Weights of a small contrastive audio-text model.
Model: 23.5M parameters, log mel input, encoder arch transformer, encoder norm rmsnorm, encoder activation gelu, encoder layers 12, encoder width 384, text encoder layers 8, text encoder norm layernorm, text encoder activation gelu_tanh.
Training: muon at rate 0.016, 10500 steps, batches of 128.
Data: trained on drum patterns on synthesised drum kits, 51.6 epochs.
Rows from block 8 of the audio encoder of a small contrastive audio-text model, named by matrix and row number. Rows with one number belong to one neuron. Each number is 128 + 32 x the weight over its row's rms, rounded and kept within 0 to 255. All counts start at 0. After the name is the row's rms in percent of the matrix's.
After each neuron's rows are labels from the 100 clips, of 14976, where the neuron reaches its highest value: "top examples" is what is common among them. Only what is clearly more common there than usual is listed. The data: drum patterns on synthesised drum kits. In brackets: how many of the 100.
# fc1: MLP up (encoder.blocks.8.mlp.fc1.weight, 1536x384), inputs 0-76
# fc2: MLP down (encoder.blocks.8.mlp.fc2.weight, 384x1536, transposed), outputs 0-76

fc1.524 080 [ 91  81  53 134 135 152 117 149 156 154 112  84 155 126 133  64 142 110 106 164 104 144 162 156 127  85 146  77 121 148 117 149 170 123 144 174 130 117 123  90 118  86  94 133 105 143  99 154 168 143 123 149 151  89 107 159 164 113 143 151 169 122 140 144 124 115  99 144 131 142 116 149  92  81  95 115 143]
fc2.524 084 [151 121 117 111 151  66 129 138 143 122  74 137 136 127  95 113 121 122 115 161  91 146 145  70  51 169  59 117 113 136  99 120 136 160 123 155 168 107 159 147 131 121  92 172 153 137 125 129 115 150 156 127 139  40 103 125 113 148 119  71 168 110 118 135  87 145  95  76 106 126 195  61 143 164 157 132 161]
top examples: rimshot (100); reverberation (87); text has "room" (87); text has "reverberant" (87)

fc1.479 077 [104 174 140 123  92 188 139 109 138 170 135 113 116  73 179 112 163  99 123 133 118 172  97 148  97 159 180 156 144 109 119 123 107 147 119 121 137  62 118 145 109 136 136 124 164 116 151 137  98 120 127  95 133 158 110 112 117  41  98  67 150 148 124 190 144 118 103  51 169 141 155 146  80 104 156 117 130]
fc2.479 085 [121 134 111 125 100 130  44 137 133 131 143 115  95 131  79 124  34 129 159 159  94 179 126 129 125 118 145 118 110 135 101 119 128 108  90 147 175 166 125  81 187 113 103 103  98 122 103 157 116  89 172  73  89 142 101 120 115  94  82 121 141 179 144  75 153  99 139 195 128 125  89 101 124 122 126 129 178]
top examples: clipping (52); text has "clipped" (52); march (32)

fc1.452 097 [159 155 153 197 141 124  87 121 140 110 118 110 165 142 141 140 143 125 124 112 125 129  94  99 150 167 113  98 141 148 104 155 112 117 150 148 121 192 141 191 101 112 181  65 149 121 130 118 168 152 162 188 180 124 115 122 175 149  83 119 141 184  76 163 150 144 103  90 139 138 131 132 198 133 130 175 117]
fc2.452 103 [165 135 147 108 192  51 128 153 170 142 162 109  79 182  73 188 123 136 130 214 183  76 138 142 184 151  97 198 155 128 113 115 139 138 124  82 168 113  76  99 190 137 107 124 135 133 177 161 123  92 106 115 170 109 127 124 146  86 173 197 131  92 102  90 116  91 126 185 139 160 143 111 106 156 120 130 168]
top examples: snare (100); muffled (low-pass) (32); march (28)

fc1.182 030 [185 130 164 129 142  83  79 154 127 130  91 157 107 159 155 144 126 116 132  82  80 171 136  65 200 137  30  98 163 127 132 143 169 202 134 178 125 114 153 165  88 168 147  70 155 125 100 162 120 172 130 158 150 111 101 129 120 151  48 189 161 120 134 144 114 191  97 155 148 125 152  95 128  98 131  74 172]
fc2.182 035 [149 125 148 113 122 121 135  95 134 117 123  68 110 117 112 169 111 126  98  83  80 128 160 155 150 150 164 188 114  84 107  59 202 107  95 117 151 116 155 100 155 104 164 133 201 110 237 153 159  99 152 128 132 145 156  64 160 180 134 134  81 102 148 142 111  76 148 123 171  90 118 170 126  81 131 142 120]
top examples: thin (high-pass) (100); pink noise (36); white noise (34)

fc1.472 086 [135 129 142 228 198 150 149 112 132 123 112 159  94 105 115 156 148 168 151 153 116 104  81 117  81 140  37  87 135 134 163 131 144 128 115 130 144 134  96 111 137 108 112 109 117 180 115 126 143 132 117 187 167 156 115  34 139 152 133 147 137 109 170 167 132 106 141 168  90 148 104 164 123 117  65 116  97]
fc2.472 089 [165  86  91  82 127 130 109 120  79 114 158  60  93 159 106 128 131 146 134 107 152 150 120 120 128 150 179 127 109  87 193 116 164 186 131 202  99 183  67 151 149 111 101 124 164  64 108  84 128 131 141  83 104 117 116 121 163 214 165 114 194 128  47 100 164 138 103 122 138 191 131  97  98 137 120  82  84]
top examples: clap (95); ride cymbal (92)

fc1.455 131 [133  44 155  88 109 118 166 155  99 116 150 125 122 135 109  77 123 135 133 147 130 130 113 148 111 110 167 111 138 101 168 142  65 161 125 107 175 124 172  84 119 119 155 149 173 126 104 130  47 161 108 115 106 159 119 141 153 130 154 133 157 128 114 136 120 165 121 103 162 115 182 118 124  97  80 137 118]
fc2.455 146 [142  81 166 184 127 147 131 113 102 122  68 102  98 134  77 146 173 124 133 148 136 112 134  63 114 183 142 110 129 134 124 115 122 158 124 181 142  64 127  95  89  89 149 129 195 160 108 114  58 137 131 174 132 111  77 165 162  90 153 101  76 125 126 151  90 108  99 105 177 101  92 162 104 156  62 155 115]
top examples: snare (100); closed hi-hat (99); dembow (38)

fc1.11 087 [133 159  98 108 110 153 104 184 116 127 145 110 196 163 109 166 128 163  70 161  81 255 178 113  97 129 178 118 132  91  98 138 184 129 161 123  98  55 103 162  97 104 139  93 101 169 126 110 215 141  48  43  84 133 174 128 150  76  95 118 131 112 123 112 113 145  74 102 147  87 116 101 102 123 169 145 136]
fc2.11 091 [144 123 132 185 159  92  76  99 148 104  87 143 135  75 169  99 112 107 115  82 182 105 128 167  99 109 122 148 166  77 171 191  90 115 101  83 169 111 111 108 124 105 148  62  85 134 112 110 100 161  45 129 174 188  68 120 114 120 186 145  89 123 129 149 118 193 126 108 111 148  91 141 146 115  99 103  77]
top examples: snare (90); closed hi-hat (82); half-time (30)

fc1.747 106 [150 117 166 131  32 185  92 141 132 135 161  75  95 124 147 141 143  81 124 114 116 144 142 165 105 117 135  88 190 117  83  96 140 116 118  90 168 118  88 176  87 104 124  97  88 140  57 116 110 105 191 154 110  96 125  94 115 112 119 110 171 160 184  89 107  87 163 151 119  39 100 118 139 128 132 138 160]
fc2.747 101 [118 110 119 154 114  95 160 107 130 100 149 135 137 148 116 112 131  96  98 100 100 126 137 148 124  96 201 202  54 100  91 119  77 148 157 113 182 163 131 155  92 115 117  90 131 123 103 148 139 104 183 169  89 114 132 133  95 184 124 167 154 152  93 120 137  95 100 141 164 212 134 115  88 148 135 145 153]
top examples: dembow (97); closed hi-hat (68)

fc1.134 085 [116 124  93 111 143  98 184 148 164 116 131 149 136 170 139 184 128 155 159 156 141 156 123 144 127  72 136 127 134 113 139 150 139 134  73 142 165  95 134 139  67 189 121 129 121 170 131  97  98 186 122 110 108 132  97 188 115 133 102 119 177  88 194 116 134  85 120  76  92 132 171 160 118 129 129  97 140]
fc2.134 085 [ 75 117 148 134 173 124 128 150 106 148 112 113 129 130 145 124 138 147 128  51 111 132 158 107 111 136 208 100  87 125 139 159 106 129 133 134 156 133 128 100 127 123 134 190 171 132 119 143 118  96 124 119 147 176 102 100 122 123 111 141 154 104 128 157  81 145  86 108 123 155 139 213  90 162 111 131  56]
top examples: march (85); rimshot (55); low tom (36); muffled (low-pass) (33)

fc1.626 127 [117 153 102 139 209 168 135  95 184 118 133 143 129  84 188 121 132 129  70 171 167 117 163  90 147  98 152 111  91 143 133 126  98 115 155 162  99 145 159 123 207 160  30 173 133 153 131 129 115 115 173 149 127 174  88 160  97 139 131  96 126 102 141 142  95  86 128 113 114 140 112 175 170 130  93 173 110]
fc2.626 115 [118  47 129 120 110 137 165 182 130 171  58 134 171 116 134 116 158 138 100 133 142 113 162 111  84 119 152 114 155 143 138 136  98 115 124 149 178 195 108 113  51  79 153 175  54 158 121 141 130 169  97 131 130  84 163 109 113 102 147 171 131 150 130 116 208  82 109  86 118 101 118 159 166 110 137 157 159]
top examples: reverberation (81); text has "room" (81); text has "reverberant" (81); shaker (70)

fc1.574 117 [ 74 146 149 138 122  78 169 122 106  99 127 123 179 100 125  94  40 149 126  67 145 114 139 117  83 157  87  97 118 192  94 170 178 178 134 196 165  82  76 102 158 198 160 194 133 121 107 148 157  86 157 137 136 137 179  88 161 184 138  87 122 119 130 115 162  91  83 153 114  87 141  88 112 119 153 134 137]
fc2.574 122 [152  43 107  94 127 105 115 107 140 151 144 185 117 108 185 159  97 115 137 128  84 162 122 147 194 148 104 204 165  75  99 177 158 133 144 140  98 164 131 122 160 164 122 147 194  78 122 134 134 157 164 127 118 103 110 144 153 135 119 136 152 134 132 163  94 156 135 116  78 207 144 141 122 100 184 146 125]
top examples: thin (high-pass) (100); reverberation (78); text has "room" (78); text has "reverberant" (78)

fc1.293 114 [144  87 138 102 151  80 104 140 124  96 126  65  95 172 108 115 100  48 137 148 129 154  99 113 109  87  87 113 156 186 161 159 100 153 116  59 144 141 164 222 113  72 144 160 106 156  91  71  52 151 148 109 140  89 124 145 151 167 118 116 151 105 120  78  70 124 120 112 105 112 120 173 105 167 154 115  88]
fc2.293 099 [196  82 133  96  96 187  89 200 125 123 166 165  83 139 129  80 143  98 118 127 130 131 171 113  98 101 154 149 110  81 117 113 153 122 210 138 182 187 103  88 151 112 148 170 190 196 132 164  63 160 163 123 109 151 122 103 116 151  56 105  70 110 166 139 129 125 123 117 147 173 146 139 105 245 149 112  96]
top examples: dembow (80); high tom (41)

fc1.21 060 [217 130 105 103 155  96 154 137 107 127 115  99  57  63 143 104  85 130  96 101 146  79  99 157 183  59 149  80 165 142 115 137 136 162 117 162  84 133 131 115 114  96  53 110 119 135 104 164 103 159 126 164 100 103 136 135  88  42 139 143 128 149 140 132 176 161  93 115  99 143 135 106 143 105 105 144 123]
fc2.21 060 [ 92 161 149  94  87 146 102  72 130 133 147 125 134 122 130 114 164  65 111 134 157  96 188 129 160 173 132 125 143 134 118  97 153 140 112 116 148 121 120 121 105 107 130 117 134 153 122 127 136 157 131 133 137 116 128 144 130 113 123 128  86 123 164 128 151 120 201 123 167 128 103 131 109 135 180 108 162]
top examples: rimshot (88); march (36); random hits (27)

fc1.744 114 [137 116 111 148 133  90 108 183 116 127  88 128 112 112 116 103 166 119 139 119 121 148 128 126 166 128 159  86 131  87 127 211 105 148 112 108 150 170 146 112 114 134 176  87 160 156 115 104 151 141  68 161 132 147 177 117 140 150 186 126  99 155 127 150 110 128 116 121 123 113 131 126 155 114 130 108 110]
fc2.744 116 [138 143 129  79 150 131 152 108 133  76 192 163 147 103  90 127 161 163 181 159 132 146 132 121  98 113 152 164 135 177 112 128 157 155 136 138 118  89 108 115  94 121  62  79 142 100 102 168 122 174 162 134 121  76 130 167 129 141  48  85 141  95 127 160 113  83 126  32  65 111 178 144 145 210 145 156 137]
top examples: clap (85); bossa nova (83); ride cymbal (48)

fc1.446 113 [144 120 149  39 154 126 189 151 154 135  68 143 157 125  77  87 165 118 124 121  98 178 126 107 150 134 110 144 113 155 163  94  75 104 132 122  66  97 179  43 132  79 174 119 159 133 118 154 152 111  47 161 138  89 154 169 117 135 101 174  96 117 180 126 165 132 136 100 110 172  97 133  99 128 117 103 143]
fc2.446 120 [178 151  93  92 129 158 135 123 136 104 133 167  63 176 151 134 142  93 114 107 111 133  98 120  76 119 128 118 121 135 147 123 111 117 120 132 139 124 129 153 100 118  97  98 121  78 150  98 161 183 111 106 126 109 129  96 129 171 153 112 166 160 142 111 107 152 115 146  79 140  97 188  99  93 146   6 183]
top examples: thin (high-pass) (100); reverberation (90); text has "room" (90); text has "reverberant" (90)

fc1.732 155 [ 96 155 116 158  63 128 112 109  97 182 160 141 141 136 157 113 110 123  96 148 153 154  61 105 178  73 116 127 136 135 186  88 114 181 101  83 143 139 145  80 112 121 113 161 203  99 120 127 138 113 157 220 131 130 164 123 125  94 136 138  83 141 108 128 100  96  80 157  94  95 108 136 103 135 132 121 187]
fc2.732 146 [138 121  64 107 133 151 114  97 113 188 205 102 137  87 132 147 155 160 127 123 166 143 143 162 101  94 167 136 103 177 145 105  84 213 126 157 158 115 119 138 181 108 163 157 136 116 201  58 119 145 167 129 122 123 103 107 113 138  69 124 150 118 104 155 148 131 109 135 126 228 107 150 149 118 116 206 146]
top examples: closed hi-hat (83); bossa nova (55)

fc1.160 162 [ 93 134 160 137  61  79 167 158 123 177 156 128  61 146 131 179 118 175  96 131  98 127 117  95 166 107 150 131 142  74  65 110 100 144 158  70 173 118 132 164 102 151  97 131 140 117 100 114 146 133 161 118 193 141 147 104 160 136 176 125 120 137 108 146 100 103 167 108 172 170 121  92 167 113  88 120 118]
fc2.160 152 [154 148 206 113 153 114 107 157 170  83 142 153 132 124 121  58 120 128 112 108 161 134 167 121 103 115 135 110 120 132 122  66  58  84 135 156 117 104 141 146 153  84  92 101  57 116 113 122 101 158 125 131 130 152  74 173 124 122  64 106 121 169 149 116 109 135 113 115  88 104 156 144 142 135 138 137 174]
top examples: dembow (84); snare (82); ride cymbal (76)

fc1.305 133 [ 94  65 148 171 120 110 188  94 165  70 139 105 118 150  63 125 127  91 103 118 148 154 169 112 159 177  87  84 113 119  83 113 170 135 149  63 117 149 110 137 138 122 142  65 129 135 124 206 136 151 128  90 130 163 152 125 117  57 105 118 133 113 186 136 140 131 110 131 127  98  82 126 118 150 134 113 121]
fc2.305 126 [113  98 119 147 138 105  94 148 124 117 170 117 154 146 189  86 177 147 104  87  85 120 139 169 113 137 124 121 108 146 116 169 163 159 119 164 155 128 160 130 146 172 150 118 148 158 130 131  97  71 108 137 117 147 128 179 186  82 137  97 126 179 107 160  88  70 145 187  66 113 106 163 138 161 134 139 113]
top examples: clipping (88); text has "clipped" (88); high tom (57)

fc1.320 107 [144  99 172 111 159 155  86 136 103 157 154 149  65 167 169 155 126  96 143 170  91 140 134 147 127 137 113  99 165 142 120  68 101 122  83  92 147 133 152 160  99 115  53 136  83 116  99 123  95 150 140 159 167 113 172  96 114 114 108 142 112 157  78 141  93 129  95 105 160 129 109 131  53 140  99 130 162]
fc2.320 099 [144 176 135 104 128  99 119 160 128 150 146 135 134 169 127 150 190 120 128 138 138 126 156 141 134 111 139 138  81 125 135 159  71  96 155 110 166 139 130 174 107  98  67 177 159 124  69 140 114 157 137 163  66 141  97 136 170 160 116 112 124 144  77 140  99  98 137 125 179 211 148 168 127 132 121 115 134]
top examples: dembow (90); snare (83)

fc1.276 082 [195 161 158 137 134 198 137 127  97  91  96 154 131 116 101 123 180 162 164 120 141  78 144  99 105 120 144 118 111 118 172 122  74  95 193 145  93 135 141  82  65 131 142  93 148 135 103 128 133 131 186 119  77 163 158 146 150 118 134 144 128 157 107  96 130 133 136 152 156 106  98  96 115 175  65 170 133]
fc2.276 084 [ 93 103 199 121  97 128 105 159 136 145 188 103 126 136  73 126  34 131 106 171  78 144 113 156 183 116 141 185 103 158  51 110 151  98 159 110 161 118  94  72 138  80 117 111 154 155  82 152 114  47  92 132 131  77 104 124  98 149 135 155 148 161 127 141 161 124 120 140 122 142 137 129 150 107 109 118 161]
top examples: snare (100); ride cymbal (81); clipping (32); text has "clipped" (32)

fc1.3 095 [130 119 169 144  70  65 167  64 132  91 147 172 125 168 130 140 101 175 138  89  87  98 185 143 200 130 131 168 108 110 116 108 152  90 141 171  73 108  70 148 105 105 121 111 115 157 133 125  94 168 133 149 160 155 115  77 113 175 124 113 101 155 127 130 111 137 119 187 174  80  65 159 107 209  94  98 172]
fc2.3 095 [179  88 121 151 126 142  86 154 162 140 133 121 135  95 140 118  84 103 149 115 163 159 189 109 144 135 110 111  85  94 141  81 199 112  75 102 183 144 163  79 186 102 115 132 145 105 165 154 108  96 113 119 155 133 139  26 164 142 164 142 109 123 140 128 121 171 150 104 109  69 171 133 122 104 146  79 173]
top examples: thin (high-pass) (100); reverberation (81); text has "room" (81); text has "reverberant" (81)

fc1.408 146 [ 69 101 122  74  87  71 144 118 183 139  70 121 158 155 159 113 136 144 135 101 131 181 104 128 130 155 121 159  89 165  91 159 135  96 140 124 102 109  92 155  71 138  88 151 125  99 137 133  64  94 177 126  75 172 140  49 184 101 157  80 136  83 120 124 159 144 120 177 114 178 126  92 138 104 124 126 117]
fc2.408 163 [162 114  90  64 122 120  89 123 127 123  73 171 110 171 168 128 120 152 153 107 153 140 147 138 188 172 103 174 137  81 106  79 112 124 126 176 128 103 146  94 148 164 142 144 128 137 122 133 146 134 139 134 134 110  95 108 104 187 122 117 213 115 116  98 151 181 188 153  95 153 131 177 139  91 117  53 116]
top examples: thin (high-pass) (100); reverberation (87); text has "room" (87); text has "reverberant" (87)

fc1.158 108 [128 134  96 142 136 133 144 117 119 151 137 142 134 152 131 130 139 127  50 170 187 116 124 162  33 154 115 161 148 115  76 126 176 157 127 130 135  47 133 119 134 153 168 181 116 163 130 114 130 179  81 156 128  92 154 119 100  94 118 101 114 120 144  69 149 124 121 110 139 138 117 155 112 146  96  46 155]
fc2.158 106 [158  81 186  76 122 112 111 144 142 112 169 197 136  83 149  92 124  78 163 111 142  78 106 160 142  95 139 165 159 167  58  80 155 114 128 136 124 190 118 106 163 162  47 163 147 163  68 126 108 142 114 118 141 118 159  86  86 121 125 154 189  90 116 143  87 127 130 140 106 138 160 130 192 173 119 135 133]
top examples: clipping (94); text has "clipped" (94); four on the floor (36)

fc1.5 062 [182  94 137 113 119 106 125 113  84  64 185 155 152 137 174  94 106 197 167  91 144 127 108 168 184  80 122 146 112 149 129 144 131  98 142 174  58 112 137 161 134 110 110  73 137 100 108 162 106 108 100 111 188 158 140  92 177 104 195 125  92 123 136  56 140 120  99 113 116  86 139 148 212 173 134  85  80]
fc2.5 062 [165  57 161 134 184 132 106 162 136  77  88 142  84 118  99 124 139 112 119 140 121 137 149  97 140 140 101 126  47 112 123 133 136 166  61  67 151 118 105 131  99 148 125  67 133 133 149 119 130 121 171 148 174 109 118  55 135 127 128  86 187 124 108 133 117 105 117 125 107 100 112 151 142 140 128 103 184]
top examples: thin (high-pass) (94); clap (80); pink noise (27)

fc1.508 113 [144 104  74 136 138 138  93  98 178 116 112 138 155 164 154 159 155  92 128 118 170  85 177 106 135 132  93 180 129 104 121 125 101 123 163 128 112  81 110 110 146 134 153 143 160 148 150 177 155 113 103  73 147 153 197 202 163  65 165  70 127 137 124 102 157 198 110 102 128 117 104 135 144 184  66 139 126]
fc2.508 096 [111 121 120 113 108  68  95 130 136 117 130 131  91 184 147 104 114 160 133  96 116 145  98 128 151 136 124 104 127 109  85 141 128 140 125 140 127 169  87 144 141 140  84 152 102  86  48 111 130 129 141 120 115 152 130 134 161 121 111 154 136 217 130 151  82  86 117 111 125 157  93 170  80  76 109 114 124]
top examples: clipping (90); text has "clipped" (90); waltz (30)

fc1.261 166 [136 157 187 164 101  93 155 139 148 105  94 169  98 172 150  51 124 137 128 174 142 102 129 140 142 130 112  84 166 134 135 138 169 104 165 123 143 121 107 179 197 187 160 146  85 144 101 105 157 109 105 112 196 123 104 161 120 127 135 132 147 139 189  72 195  95 112  85 109  83 120 110  95  81  53 193 182]
fc2.261 164 [118 132 143 196 104 100 116 123 104 134 136 134 125 101 116 157 156 129 179 132 179  64 120 104 109 133 157 167  65  91 119 158 130 143 119 126  59 131  76 133 119 149 158 123 153 157 120 155 125 104 175 121 137 138 146 176 135 117 119 105 181 106 129 135 164 130 152 110 128 187 107 132 141 144 123 117 200]
top examples: clipping (100); text has "clipped" (100)

fc1.169 072 [ 95 163 112 118 121 114 171  82 106 134 142  85 107  70 109 123 122  78 132  66 142  35 133 140 124 111 100 161 122 120 113 139 132  80 157 135 145 165 184 160 155  93 156 117 138  72 187 110 109 130  97 127 144 120 157 152 137 193 149 188 138 146 190 205 151 154 121  98 104 103  89  53 150 132 125 139 144]
fc2.169 076 [241 102 133  78 126 146 159 150 155 143 147  96 114 241 136 177  98 121 115 146 125  83 186 115 158  80 106  51 158 137  93 162 116  78 165 117 131 146 104 152 108 203  90 159 140 159 143  88 149 145  65 134 150 133 135 155 177 144 154 156  66 148  83  65 123 142 125 124 108 154 170  70 137  84  77  58 107]
top examples: clap (100); quiet level (59); low tom (42)

fc1.400 155 [ 69 156 166  99 176 189 175 104 229 143  77 139 153 148 134 104 138 139 196 123  95 206 137 158 143 123 112 122 165 164 108 113 103 101 114 112 108 118  84  96 116 111 142 170  97 163 134 115 104 134 150 124 192  88 107 186 127 171 140 106 195 121 129  53  78 125 176 137 171 194  96 159 169 137 115 111 151]
fc2.400 147 [ 52  58 199 130 149  79  92 134  82 177 162 109  98  90 123 156 132 112 106  83 124  82  76 122 143 181 150 176  78  91 173 154 100  79 133  76 103  62 127 115 161 152  93 119 161 106 119 140 102 141  89 118 127  89 163 180 168 182 106 175 146 113 125 202 156 130 146 129 112 128 144 138 117  96 132 134 108]
top examples: snare (84); closed hi-hat (71); breakbeat (62); pattern: dembow (27)

fc1.496 098 [ 99 102 166  81 135 143  95 188 143 163 141 164 121 126 155 143 124 136 127 101 182 133 138 135 159 112 156 134 191  56 169 113 140 131  99 143 102  84 113  75  91 109 116 157 155 174 102 112  64 145 128 111 145  94 117 153 123 103 188 145 156 148  89 152 145 110 179 130 135 137 153 136 126 121  81 167 129]
fc2.496 093 [ 96 113 119 129 136 132 120 140 114 140 151 177 129 144  84 171 224 138 133 193 149 136 108 104 125 130 178 139 177  95 117 124  96 112 142 123 114 127 139 137 103 148 176 121 154 118 151 125 110 139 129  87 147  69 150 122  82 115  88 112 109 162 142 155 175 120 110  95 105 159 138 119  91 131 154  90 171]
top examples: snare (80); shaker (72); one drop (71)

fc1.132 099 [130 175 155  99  75 160 166 107 143 151  70  98  73 160 212 141 180 159 139 146 147 133  91 161 115 113 145 182 153 121 141  92 156 113 120 140 116 118  97 147  91 122 140 170 122  96 118  93  92 161 184 129 177 160 153 107 118 122 123 178 145 136 159 112  92 140 117 120 135 144 121 116 179 129  75  71 116]
fc2.132 109 [ 92 105 139 140 126  90 134 132 136 135 115 134 128 166 110 134 129  88 154 143 128 163 166 113 134  88 125  87 152 127 142 159  95 169 133 177 131  85  58 106 115 174 120 100 142  94 103 132 158  95  67 194 107 132  96  82 154 144 143 113 174 153 159 167 131  82 179 121 157 157 152 143 105 173 141 168 165]
top examples: march (45)

fc1.89 092 [120 145 158 197 119 119 162 139  80 133  90 164 180 138 158 104 117 107 145 117 152 100  83 137 122 126 160  96 136 139  80 146 102 184 176 215 162  85 171 138 103 168 127 123 194 148 142 168 136  80 126 137 136  86  94  99 115 154 104 130 132 139 187 173  85 154 160 142 100 114  85 128  69 106  70 138 132]
fc2.89 086 [155 128 153  57 133 173 153  64 119 138 146 134 134 161 107  72 135  84 109 171 147 124 144 127 109  43 107 106 146 137 108 122 174 111  94  96 153 106 138  98 113 161 128 148 147 181 157 107 114 166  64 137 104 179  61 134 102 158  61 123 118  66 159 160 171 124 194  97 106 151 126 130  87  75 123 129 100]
top examples: rimshot (66); closed hi-hat (63); clipping (33); text has "clipped" (33)

fc1.649 079 [130 151 146 184 136 183 178  98 113  80 117 113 116 102  89 126 105 111 136  78 169 149 147 111 137 124 149 119  78 115 102  92 153 146 101  70  69 133 173 121 164 107 137 118 131 125 127 143 128 131  88 101 114 139 166 111 118 181 113 111 110 118 136 110 142 114  96  88 100 138 151 202 104 138  95  97  91]
fc2.649 086 [184 114 146  54 127 139 133 132 152 102 145 110 134 143 104 139 155 176 108 163 106 147  49 148 119 115 149  24 127  92 130 151 112  84 121  76  98 158  96 120  43 128 109 100 150 138 124 137 136  89 142 116 133 162 134 200 141 194  73 106 153 122 123 127  97 134 105 137  73 173  90  88 157 144  82 207 171]
top examples: reverberation (76); text has "room" (76); text has "reverberant" (76); clipping (75)

fc1.577 136 [150 157 131 110 113 155 128 121  91  95 177 157  61 182 123  76 132  86 128 107 104 138 106 134 154 178 134  89 184 125 126 115 115 133 158 116 180 178 145 139 123 110 118 181 108 136 115 122 134  97 146 167 101 109 169 137 134 104 123  78 147 255 167 162  99 125 149  99  73 134 117 109 132 124 137 126 133]
fc2.577 126 [148 120 171 115  87 157 163 137 149 102 167 156 116 107 152 129 153 121 114 102 170 186 185  96 134 163 166 146 169  68 104 146  94 146 132  86 157 143 102 141 122  61 120 148  78  86 159  73  86 119 140 127 132 106 149  95 143 122 136 173 148 115  13 190 124 133 116 148 151 145 185 144 128 141 128 125 127]
top examples: dembow (90); clap (75)

fc1.675 137 [150 136 139  96 108 117 154 100 124 127 129 160 110 141  76 147 126  83 120  74 144 164 119 138 103 119  96 102 101 149 130  75 133 107 146  73 171 116 122 173 152 164 124 123 116 134 185 135 188 165 175 109 127 124  70 128 123 123 159 137 138 131 149 115 105 191 138 109  98 169  69  86 130  94 133  48 114]
fc2.675 150 [ 72 136 199 160 134 150 119 145 114 122 103 147 136 107 184 148 133 120 143  78 156 106 164 167  88 164 173  98 158 105 167 165 122  91 128 160  91  97 119  85  98  94 113 172 144 143 125 165  74 123 110 110 165 109 193 145 100 135 150 130 149 127 159 143 141 123 144 157 148 150 146 141 139  96 169 197 145]
top examples: march (52); thin (high-pass) (48)

fc1.600 085 [136 124 135 174 162 127 112 140  80 158 102 168 141 131 145 141 194 150 121 255 112 161 143  92 112 104 123 138 115  94 114 167  86 185 161 137 167 137 111 146 148 183  80 127 142 188 123 142  44 161 128 145 165 116 181 166 159 124 137  92  96  87  88 154 162 107 116 124 110 130 121 145 172 167 178 132 132]
fc2.600 077 [153  96 125 139 124 134 128 123 140 154 101 133 128 114 119 141 118 157 167  88 150 140 138 115 145 150 117  79  70  91 121 171 140 104 119 165  66 110 120 127 103 135 125 139 185  68  87 135 142 151 160 117 102 137  57  84 159 151 144 108 114 104 136 194  94 137 159  67 120  80 150 187  72 147 161 179 102]
top examples: march (43); breakbeat (31)

fc1.353 077 [109 154  98 128 145 140 128 137 115 124 145 152 120 127 115 151 157 119 102 106 133  62  63 153 123 173 140 107 147 150 170  80 131 161 145 151 116  97 145 107  95 148 109 144  97 133 168 142 141 150 119 138  68 115 109  87 177 160  97 132 133 171 117 142 111  84 172 195 103  79  83  82 104 155 145 172 156]
fc2.353 077 [ 98 152 157 100 154 137 101  76 100 140  95  88 192 125  82 158 179 128 129 160 107 155 139 149 166 141 142 131 155  98 127 126 151 138 154 129 143 170 139 119 175  88  81  90 134 126 140 124 146 129 124 141 138 206 137 130 151 167 173  52 146 143 146 191 132 117  93 120  82 137 177  46 177 102 127 156  51]
top examples: closed hi-hat (81); rock beat (62)

fc1.638 047 [155 152 150 165  76 165 128  88 129  97 112 166 122 167 121 132 144 174  98 144 117 129 100 165 192 161 126 150 105 154  85  69 122 104 160 140 175 137 127 159 109  95 136 171 112 143 107 159 103 132 127 154  96 187 151 184 146 123 127 129 120 126 102  81 125 136 125  75 162 129 122 153 131 149 103 113 145]
fc2.638 051 [116 117 220 111 198 133  66 144 122 139 133 172 153  97 106 107 131  70 141 139 120 110  68 107  73 129  73 146 137  94  84  67  67 144 136 116  95 136 124 150 163 147 136 121 158 179 158  97 153 144 143 133 153 128 119  73 156 123  57 160 155 143 124 199  98 151 138 149 108 178 113 126 125 103 164 129 123]
top examples: closed hi-hat (91); rimshot (81); clipping (48); text has "clipped" (48)

fc1.13 130 [137 148 144 130 130 122 128 125 122  89 108 160 126 113 161 145 126 117  89 135 152 125 130 171 158 133  35 130  86 109 136 192  80  58 102  84 185 144 144 177 159  69 137 169 142 159 164 147  46 158 177 131 108 140 138  97 130 154 108 139 120 141 102 102  47 117 111 147 158 144 174 166 113 170 111 160 154]
fc2.13 111 [152  97 126  95 117 136 115 177 119 139 138 142 103 154 123  82 142  95 153 123 126 137 113 120 135  78 154  94 107 144  90 181 157  99 163 112 114 116  90 148  97 104 110 127 157  85 127 131 131 124 220  94 160 134  76  42 143 148 156 112 103 135 140 113 150 100 114 116 110 152 141 100 141 177  99  85 142]
top examples: dembow (93)

fc1.181 108 [127 108 130  91  87 152 138 210  88 157 116 118  74 236  70 141 165  41 108 125  92 123 128 157 141 164 181 121 177 151 165 126 133 149  91 125 130  72 112  80 153 105  76  86 101 153 155 113 117  96 149  55 115  66 124  56 181 100 168 102 125 159  48 193 194 174 174 105 144 144 152 153  96 123 131 166 163]
fc2.181 106 [175 148 145  97  65  73 124  86 136 127 104 110 128 124  80 128  83 100 166  74 145 139  95 139 155 117  99 112 194 178  80 143 152 140 150 147 110 165 119 111 103  76 162 125 103 135 134 124 138 130 109  79 148  90  95 145  83 119 111 131 121  99 141 115 150  98  94 125 121  31  90 140 107 145  90  72 104]
top examples: dembow (53); clap (53); breakbeat (39); high tom (36)